{"train_examples": 72500, "horizontal_flip": true, "translate": 0.12, "encoder_inner_norm": false, "decoder_width": 192, "decoder_norm_position": "pre", "decoder_fused_qkv": true, "decoder_cross_attention_every": 1, "decoder_tie_embeddings": true, "eps": 1e-08}
Rows from block 4 of the image encoder of a small image captioner, named by matrix and row number. Rows with one number belong to one neuron. Each number is 128 + 32 x the weight over its row's rms, rounded and kept within 0 to 255. All counts start at 0. Numbers have three digits each. After the name is the row's rms in percent of the matrix's.
After each neuron's rows are labels from the 100 images, of 14848, where the neuron reaches its largest size: "lies over" is the class under the peak. Only what is clearly more common there than usual is listed. The data: patchworks of several textures. In brackets: how many of the 100.
# gate: MLP gate (encoder.blocks.4.mlp.gate.weight, 512x192), inputs 0-191
# fc1: MLP up (encoder.blocks.4.mlp.fc1.weight, 512x192), inputs 0-191
# fc2: MLP down (encoder.blocks.4.mlp.fc2.weight, 192x512, transposed), outputs 0-191

gate.166 089:181117088173107123058106125112143166140148102171109144129094091175155096117177154108139157195102129129108104145174115142176119077120152095106185147147097139105096082112147115109135167136110103172070122137112131129102135105112133113096163067098141129133150090078156090165128106184168148142118112111112151060125124138131092122106100148174113123123110136133132148107121104156160116147115169095070185109158142161193137196128094151120133130138158157216099189098102149172129151066111061139114159095113038105144112167119167145068055055143184137125075087097101128121172132153107077123
fc1.166 095:136147152126157142092097114142057183108090132105105065132090117111147189133112140130187166204125116137103109108176155128087109120150095198161105154154123087175160120115146167135151082109122139055101164119122164127143068125134134137102018109137159105192137120191129110142113116077036151124149103155090150180173118160100084164150125171144109185123056117142144139104133110125093154113144095164123123204124072123161163144108138153135137118161133062082109120112140095119098103137092129086078095108107171124134128145117100152140168096175127136067105127107134128119082139096126181074
fc2.166 098:140133125169131094173155097082153141148118157070136161145174143137116092185099126157102117169116115093106113172177140066089175150134145139149098139169147115118095123170089066127143145165110187121061165130123125204170124104100129115155072125159147148133150102091090146116153141138215106112092119138137125000080147112118141074107176081114152152128107120112122128123210147167158201139138189112132125122103124125111165129125113123177099128096078113143103152128115168131120143101097092121134144166124185092113169112095165078108094112105121179173118071116107099121157120128134150157
lies over: diamond (41)

gate.106 111:123127125163162128120122103098145098160157092144127143114098121115128150105166157162129141154089119163105129148131084134134161099120137083095160120171159190097153134130132058144168131167152050196095076124111136178083147155171129124108134130106121126106127141099176131148087209175156107075060190101101155100127084064103152103087133107127126098146099131163135131051117123239132097132158182110101143115158152171156086098133093110155125166146164128142164193078099114158123188074139100146124123118096025118114151172131117166096144090116161114159129128120095133132185121192131117136
fc1.106 107:139139201093091130113161131108117100146101103149150147122187148159113003163112093110142122106108090059136148140119148128123133041149104212173154118113128118155095160145119154136135192102116113127142140119115135092138151079112102115164214154133143150085167089109139133030154137129156147179134099140135153025159150133120090066154138123123124097135145106114072092134142141119158166144099169094115098090115100107104182092131148067129097135075131180161140129114142137119122126143121163112103197151159127116158099158088187096119077173121182141139093123081151100124171116130123142129
fc2.106 119:090122161099137138115109164175104143125174097146119075130032083105088141144127110137149091103155154187133113169162121115143170167114196091055118147107128167090215082122147157106127123107132069139070099093137158141096104108139185128148157047085150102141110129137126087132162135192163162128137178151105088208165075128126153138123127184194156142125106097192162148085118092140069120097156122107135180084163134141115067168083116140100147103127153102112095128133108125164130154113124102164128159131156053175133150131115113159169114136163142111124115129181088145180103098099130112152
lies over: honeycomb (60); looped (29)

gate.217 096:153091131141093147160121160122111192173142128126179141125150107142126139142124100115134190179174144130137092078129155145210105122117160151132156130136117094158106074124166139124110136142076128099155215094167232135153150094107096130106091151124171151129133101140052112141150127156084093144161170175128135104090107127167050133118079156080136179116123092079114087114147137105145120102044111111084144144099177131122144062123076119106128154133110141100174067136139074070168151146098043128131100106117190088123096118128120094125140142091210134115118120179127135172106142103128125111
fc1.217 097:125114115110127015151096130166107200107156125146150130089092116143164153175107171172080125122162165106155151141120130101127153114156168109109150053088092120158120043118084141114126137156103150126118131063092093074067142120126107175131158147095127123104080099075093143126100206094106141124136102147159165121084156121148137083120078078210095101136150220114133122115117151120141071136157131099150163094169141128112109137118191142216138151109161120191117104169127156097148132115186108139126154145152146096141075103103092114087102120106124112073149132139104108090127149176157101106
fc2.217 094:157122144064126150150103113154136154155079183137101142101203138147148096132108157149156160130135130117126142096107149161066177171079109106104074156163159163129118095180119131148111101133180133092173135121159098139098083162149093104131173165102106113155116180132120145166106075160123134100143119090161065107102137112093101151142134099075071210133087121100090150095095129078116115128149168117091170134073130080166159112129104112088127116110159122120087191171155093123115121149100086234078141104099154115207140198091111129074172149117108151135123146119128172099123092064174143097
lies over: honeycomb (47)

gate.490 103:125135067153165142127134163129176112175102130166132162146091131126094074137140066121147124179137107074151158147095049127153093076062131133112135093105112140150120100139131045135102190119078105205127121156089149131125145134116117103102245117113177133107091141083109144178150052172118113119137152155122112068116148134105135107112133088090157099100191110128114128129122212110118122136064140165134132027105153082124157138147163115128141157155126132187134118158130118139100121164098120104102150086083095137160122137147157182132096104129191161136123103112152100114189176163133150102
fc1.490 107:051109115064204122153128128099124085059073158083149140130143125144133099127111119157162085147106151088110113137087163121089120136174116143154106125180170126120167152179083135168129146120117134065138144128097140111171081149112171157138148135171124080170171095157095150112168155107074177086167099152087117145138161190149118140122201143074117135112143122119099106163165177091061146120158154162128103082091122106072171177057134131126137115135106043171133079134133134093095057142101180122146132136153186188106163093119144124145130141148136082154130169126174133126100135082152161150
fc2.490 121:106098109151195163087142009118157170089146116107134174115137125083159103071117136138106112099150087117151143106156129180103108169128100154159180191163143137103150144141150138098094158129141161098062172122223129093108149158141116126096072170123094133151123141094085130185115142118125171108056138122143193090065115119151106159116144101137143157074073151146139165131126123135123171111092161116148118131092118157122165116122121143122122055142105093096176117165145086117131154091097061095106145099086155134108105077159135100082120129150044074198148105110145120123171156144166135121
lies over: diamond (83)

gate.480 087:169153092171100130147110117119204192161156123139121127117142124134168166130188107120129118158130100148068122130071150131133155097157165094192160111110068125071105068080085120148072076144141090148159179122147155170127147121108120120132147153094124128145110141111121088142143113194192134064151125077208090116145186125094139118089062108132101091094129138100090157075134146144171149125038126140084119106094156092125179133116117161136111140130151133177131187078124135117145130143091104154167121115097083109103130146131182100111128152083145113125136111088138137048177104198162069159
fc1.480 084:112146054152123115089121139102187057155158120107140165110135156112118085170118116159123102137093158093146114156128097145149123109048074136074158157160155194131125118179174111102154160147118143219114112194138084121128118192154177117165174153109103119100161087090096137141131115129111127122109187062101145083089128070085144097143166137150169136134179200166162108145143152118099092126120179135072139113124163123192124123200130097107148147101121107147065174128103168147097120124127075161088149145141107152167153141089107145118051091142148137203112088149106136149133152139094114128
fc2.480 087:142147108103114154144138128169113103143160094190101118117112102135147112107144118092220130112151109171118149076132121158175090111156067114105141079108101143167154120110170148157140134107159136141145110101209147115070109195136076076148151136116084136083153138154151110130094091116077136166130179140149184129147102180150119195145095172150106080128195153096137146110067087077130065152110114111194150104137088097131137136084120127057158155144154163120169101161169104149157167085128144145086128101148071138144051106144129161139137118123182100125160178132104144154181052168095093108
lies over: diamond (27)

gate.240 096:133148069127122138108171137085123123084111127165219157185102141115187145139163118116092073112131172091186139122088171106124109169130122129161220125130129079170134160096107175145121164152136080126147100092217157189125123141121156134114108136196114090123087074132117132142134123174110127167156088107125105109100111132130120130166148168146101136088133100083129132145141119123150094095168110081149139130102178118151193144198151126109156103201148072183104108136106078136076107104095152075079138082108186108114123164086174163100137164104130136120158170113094123093151181133118198119
fc1.240 104:109138128161142108176100144121132140160123104131146154174123086109140150170091169149054084140134132156185096122116110041150138204131125112125179148133127118138145148086163130163101156190153106182153065085224118132091072120149134134125087123158097132115137115104080143127127104087103138135132135079076131136074168122083132092152070100145177102116158146134124136120183113125098145102153139147143109165085214159081148117144198092113148072126129144129099143121146076138085147075135132116180182106146133140126083097105086119083129076157082091129079086103147126123145221161101106098
fc2.240 099:139114155099140129115119115142103134129203159089203106046154079173115137140132109139183186125108079114123097137174187134088174138121160135075135119130110132106100089163153154085141115090114167087153150139106131182156207133122093112108182156132189090165085123139156136133173110164177144111118111145148065118166098164148083144120163128099061164126148086135111166073165065129127160156127119112058123123195098106150157116162093181173104128119131151147055093149188148135154153168089171109088105133118163167159108117163144105180111113122111169117126081091181155146102113107136163138
lies over: honeycomb (32)

gate.398 099:141124139156118127127180169221140131163114156110126136119139112153122226154095096124137113158134190125140172120069118118152143182175110104124126079081069095174138122175104101131148094119080143107115200113143150061083132100114127111118095155125117130148119143112088132127155057112119118155179139130132130205044195100142088121167115160143138130110142107135139135131096146116145116102063177178094119149087117067132145131122114219119117082120119103079145101125168068073142135163094134131097161151130202124184132150112122103153152128134070106095146129165161119101097104103086070095
fc1.398 107:109121147162111175106114104079135138181169120117132087165092051102125183098180140096141176137148120143122074098103115145167079168112119117205148106149177116136141148082104091134151119127145088105138143150139130135161096127132140147104049116105146127155075163153141146155131113141137135113118148160140082186117067188200147169102111184164132199102134110114163094095122093111108093134145115104045157185098139192140089068195075116117125159150127110120137099129132105105115207152137120138126123135093122072079108128142113177069136108154089129112152068142191154176094178098129115107
fc2.398 111:128190143150123096108130140139146078118103110129111145093073141185075140115092104125089113177109178121093137103040098142143078107094065126108109078147122139133184068124148091105148149147153057108157175155150189120165137107113191159160126151178157126164144114118092145137088127162044141111169198176146088143129137149161151126113140129155126055152100076086164119080065153108141116133136107138120156068131152075164092178130147146192103119104174133097058144094154171141130148086130105115127106152129076153108100138094167116151125173114120106086128158118175097084117092139100171112
lies over: honeycomb (27); bubbly (25)

gate.83 098:138156115130151096104034145164136119119159067158107049137122134099101136135114129107099131145093205154139129144180121136169118103132128107055147096120114134126117140098141169148206127112164167168103112131128164155045172129130102136145133126123160164093134144125087110118129133126118081126103208137199139133112124063172150102134134138120124101143147140159145127139128130189165106182129025090167100151165135111172059077121161120099112128122162136106127162084152112130177152099162104166086108144115052102113069130108142091126147165143164125097130193152075129088157057167101088112
fc1.83 095:182138177160110128159152141168111148163153153097109128114092119123137206132160152125167138104119112175117107104156126113089181129153132080133112131131118143134133117073083120087154032105114125117169136107153102118115083141146097134120056173152098138138100194152182116129062148138185139068099114103122151197196146117133148147111097145190148132140046084159129170099115081161155091150210116125102172209104113134127124152160116134145128104126111145054124105104119123152136158075155079089146104141123120082067161179136110124142158080098121150102116091153124180138074116083154071139
fc2.83 102:155126128132151134135126109092125150106091177081144182167190137138141101114074154120103130120147101112159112077150138104101100131122126200160172134100120091137084146163165132147091158140119190080142164110151129088137156097119059125078088127137141119139148114167105138160126103077100165148130107115143167131117145158117045132143142113102096127129167169075119126183081095085130185148116124119184102104163116130154191092108102165115122170190086097078204121204133124146135122138085153121117117105077242126199105055183141111098128096088058124156149120114136120112155158101105139160
lies over: diamond (39); triangles (25)

gate.111 117:120108149116130122165165109092120128129142154099172131131115094155134138098105104132118095143134158082151091088121137120161125174135093152137090129106115084134119106165133163150098210120115143058097132137160145098159088100077087133093135125144127126120132077146082116158175048132163177142176118148130169142092115149207115170146177142158108137107156115112144131117113119072149065125081153067118120071123085105091160134063100133120161122141135125152106047158153120082133189170048154098129111128087255139174107069142127098123184111128126137082115155127139107150103179062119169104
fc1.111 117:144115098153066114118168164109163097139088169101124212122129166178117124191134106182118156165083165092123170132079072117128129084102126175170170094114145136137075128152106129146052125102086081136136183135114145115127164116081106109147206180124171159085141124106137111069151110113167138108160133139146110057142169139128099093105154061075116119124168124094105067157135182118145114138111130174136116080113117091130198131103205134174096088083141159178127114143149118107099109136122131140102174148153156107149134134094109091149112126065133169130122096110153123107237136141132124167
fc2.111 107:110128102184171134155165060107121153076116114093148102121133190126147138094130183133179149143129135099112068119144084136108133127108103141131126159186143128116142116164131075128110142165112166106113103139070153110124117131117130138125189132149110136098142061059125177186114148159051129109069165123144151147039124136129124099149203134087138115152083147147120154120141119164121164085115159132122082146124128161106113077157059164128127133122108074113103139065093137159124063125100184192135125135127144131150138086173098111041160073133093132158173182096130091157097212172095162125
lies over: diamond (43); triangles (27)

gate.438 095:115120080161124151102133162142136129102127147089103158116092085143126104097150121195144154137074136071144081109143148108149089115115095085103065074099155118095124092174048168170102165074071076149115179153148107093157107129076103143136198160162142119136174113094103134126158084173109131141136094137093130133108133178189123119089163131139144147129190158160085106170148135113134118136151108133105140031165100085167144140096124163168156124132081127174113056192175133112118142099131117087102149111153163137162110069140131148122068127147088133140106082108181096147160191095141078175
fc1.438 090:132114099111122169114127135155077120084129147170068088157189127115181140107164127187152133152109130164048135109142126135080141137204160127129154126119036128104082124126100148152135110128117134139183109114111061119090184153156197105110113109096111094116117126127148090129107105202157127085079126091104119127167140121121166129163174130189125172078172178121156118149102129152146176122205104105105154141141088138176110175148096127112155177150106123130131131097089119170093116017175137149143104111130096113170154121116152156074117113122077135154132094093170114216109097163140089128
fc2.438 094:135098170115069118118122223131169091140152112154133138118106123158079144141130104081135144117132147125175100116140168157182088067137162121122153106116132146174133110106118206149130138183105127158122204179106148174141115140091144145117214069152109165147121121163132152076150072114205112186182112152113082143193121162176117164111117183156125118100163064109140145111147099097162090120103103098103098121124076090086123111135084086126163160095115149103089141152128097109157159164125127119139150119136165112099118112145201121136058121084177180101090150098162146084074106129110087159
lies over: diamond (47)